config.yaml
arch: "resnet"
model: "image classifier"
dataset: "made-up waving flags"
train_examples: 97500
image_size: 24
crop_scale_min: 1
horizontal_flip: false
targets: ["layout"]
num_classes: 15
norm: "batchnorm"
activation: "silu"
channel_attention: "eca"
depths: [3, 6, 3]
kernel_size: 3
stem: "single"
avg_pool_shortcut: true
dropout: 0.1
widths: [48, 96, 192]
mixing: "mixup"
label_smoothing: 0.1
loss: "cross_entropy"
init: "orthogonal"
residual_init: "none"
optimizer: "muon"
muon_scale: "spectral"
lr: 0.024
momentum: 0.95
nesterov: true
orthogonalizer: "newton_schulz_5"
adamw_lr_other_params: 0.0016
grad_clip: 3.0
steps: 11300
batch_size: 256
epochs: 29.7
lr_schedule: "cosine"
final_lr_fraction: 0.05
warmup_steps: 2260
weight_decay: 0.04
adamw_weight_decay_other_params: 0.01
Rows from block 5 of a small image classifier, named by matrix and row number. Rows with one number belong to one channel. Each number is 128 + 32 x the weight over its row's rms, rounded and kept within 0 to 255. All counts start at 0. Numbers have three digits each.
Before each channel's rows are labels from the 100 images, of 14848, where the channel reaches its highest value: "strongest on" is what is common among them. Only what is clearly more common there than usual is listed. The data: made-up waving flags. In brackets: how many of the 100.
# convs0: first 3x3 conv (model.blocks.5.convs.0.weight, 96x96x3x3, each kernel summed), inputs 0-95
# convs1: second 3x3 conv (model.blocks.5.convs.1.weight, 96x96x3x3, transposed, each kernel summed), outputs 0-95

strongest on: saltire (47)
convs0.94:111124087149111109068124095156163150103111129098159138101075094035160158110119086054114139139154119157157144069037129094079111113136102173110184146076093110128108140117142102127164158171143127126170119065106098136107122089113087160114157133125086113108179144144084093096103110141157088152
convs1.94:137139145142173137119122104144158118100154171123127112108132142176067130123133185193149115103103161114125144153191085098121155116118158050130139062176164184070151075135055136113126146100164173119116075082112142117130116110122184145094090096144138138089129041126150128158112117100117187139

strongest on: flower (26)
convs0.63:059107118119140128121116177066131121163183137095117137088109143121198113138149121068081124159209167135141174096121153131116120142169198130170150135148134083167125093126126077146132099100167143107119154152165142156189064136159132162076124099125067159121119080149161106166166129175118108149
convs1.63:167098108149119091105113112109122122124141124142072129125078101149132102132163133170127099153064112073069129117169118139190159160070175121093129086082143104075144159150104142127126132095107168144161160143134085095101164161158141135134118151125138074167126091019064117090097059092134128116

strongest on: saltire (29)
convs0.42:074105187169085101206119136165124066134109130068137135133181158126134155187169132113142123131164147148181119164106109104140140113108147108119134140126157102103084143161131097097115088127142160147043138121210112156124161136128110130134137071129116155101137095060178127110144064183166133081
convs1.42:184151108105137131104173129091137065125140111124070118103084120036109123148156106117098134148134067101057117185144164138095119160164161070153045150186125156124137120108109162203125075116129182137155106141087080125140141138167157143136098123115127117125092146114080160115140131166171119134

strongest on: offset cross (56)
convs0.20:158110127143116084155119117115112115094118106080102097099173191138157153065066226116093059116059124120078071095143168111137165128125139089122117118149124137175130141135134119115108101082074174163108101130129111083101108124124179115101090170146121149112123150047125108113075107097101137109
convs1.20:127104165098144121148152157178114114132175150133080181100103092085111139115155103123146164110133120125152185206034069214125144110132194174149110109067099122064107101136192127139090127109132088139192206128139081118127130115157127141113151124134157129126105134134095149121143115138134145134

strongest on: saltire (42)
convs0.71:113144100098129141044070127135083148109146097091174149114091127197133128100119143110085183111082090138092114156103163065121122105175074123148164181128164147123102082109072151149138097121082134149101158139128114083116073160144137104169140132135173167146143132116166117117131101050122205129
convs1.71:138144127147165115120142127091198116118105103108119106163108086079185119156118098109136079095120174091066108066115059122091093110103175109130111111083096110145104074149117094110110157106117114089128165118115111187127165121077137114142124089153042109127067082147123124122133124203063141106

strongest on: grey (49); ring (29)
convs0.1:160173131139127119029122146168183121176116116103127140117116133140108137120053102162107134112109073121106196103108173123116137158148186144121088158076111176149114101097132124155143139159074148137143116111076134113139161106169071182082115178101124167069125087103145112093089104128163121191
convs1.1:107113151124133124206122152120111159061201119184131141117113135093090085174119123116144080137098144152087112174112125115164138122084087147141149072176111127089121138134083130108094158076133148077098169163103097068091109174109210148110124086142114127138138178145107096187110198123137139130

strongest on: corner square (31); triangle at the hoist (25)
convs0.54:082134174144141135098106099107096163121076117105119116116215201133130142155124105093096078172080060159150120138107131151060170164126148106148130155093135107145092142072146117109172135123096144155078101180163125110131103099105111117126096107098096063073129164110114111118108178085054138142
convs1.54:157145140139086150188161164157108116128088155135096143111177142148147143102158162172124138155057117106167068115110126110094175185107138121144179093121159118104140185152160103170124129152106089117148125153177169156151141117128126140149123137121178081166178151104095107124082034102091062068

strongest on: diagonal split (26)
convs0.36:078126083078139117043148095073121163117155122060122072113145114158208121097089165162112101164133134151140123154104113091099120103132160122158169110123131123094083137097103163154097095133179110137115170129135158176190133097156127154085112153178151134107091163178126132084130088158165195126
convs1.36:128106112124122108112125113103104078174064078152078160062117102109150073164217183135137140173114125095149134096176108150185089126082175139125080093103129133140143121164157107118154122124141115178137104154189106072128103153081112119105123138071112133159126046088086100150111119124100142124

strongest on: grey (47); many stripes (25)
convs0.50:104133125176170111117091067091108148133126097151135077098107124068131177100109091106117116110138145090114131120058101146057131095089180077143121145122182092148064124124121148121078132122150062156097111166157163092128144154089123079136098113127078098122138051093123124113132093184080083118
convs1.50:151068110159101141165180133124094082118084113111143107120119131114063125111174091183148091154163069105163125071165115112114188087117144172136138112116136130110103157101112107104167097090101107169111186109179139090123171104129131104175112128182147157139125074083047119095084119080170154125

strongest on: border (31)
convs0.72:104084114108087101167117106181132096086099167145201139106116088124174128146177178102142188107122197143096094109080136101107088140172079157132097181111152115139149105111122064083127135107144194128077101110128091114089161092129069097155118114116138110153134100143082106088095124192147129153
convs1.72:145143163130166112143118128069112156114156161055094091137166138177050160100120110172154137101123042130106103168197142099156135123157118093119124115131128159155082149114159184131081119161092163089141100092092123148114079090127125139037099123116082163133109118155174122128101159143111099085

strongest on: three horizontal bands (26)
convs0.13:108120171146146119060077101108138138092067098132084115123180180133128122125131144075148133158111112148156107134069153147087132163158127094103104135067160173133101073091092079089119104092140112154141104119157102164093139103146086166170055133080099137144102071094091152094114133078067150152
convs1.13:131106138171099148192103134136152145125144125149057153094118128084106110174189109123128087175085117117133101148099114126089200172117140120121151052120129076092122167154167128123126135154077139116155117082191154152139146092089093135101120126112156109119192210142099141136069084062117118110

strongest on: diagonal band (28)
convs0.7:091080119124114154100155123111120163119134113139083109126139113122160131128161093080124101134111111094112110100059170168083127149113115127142115092087181182159166152126117143088140109100116157099069117232149105113128151145079144186093116153110046106106107114089137098109093198084060091120
convs1.7:170134162129096121136133096155062144152092108130096120127142130124101138106153132133146153140083074149189170180122111118111183174120159116108135188095160141109103134217117142138117092070091102096132114083149180138139070073129114092183142120115146125143152104132078114077142037121079110087

strongest on: diagonal band (65)
convs0.58:116119103124123126126083115141132178142125143112184115100070080097088111153144104081145117162219116117111196115112088125119114139137091165124109144135097088101125130134150126107155140131141159090116046153082151146092126119114097149080082125146072101122183106219186084092143154199132114145
convs1.58:119155105130104195101110102117120148118130088140098126074139142139144171106139139170192166074077115107077085131248145137199131104094107143172131089097170140115112074175088142167125098105156136171130128112085110088083137134136139084114108145109163146120120118084138157095083117103100119080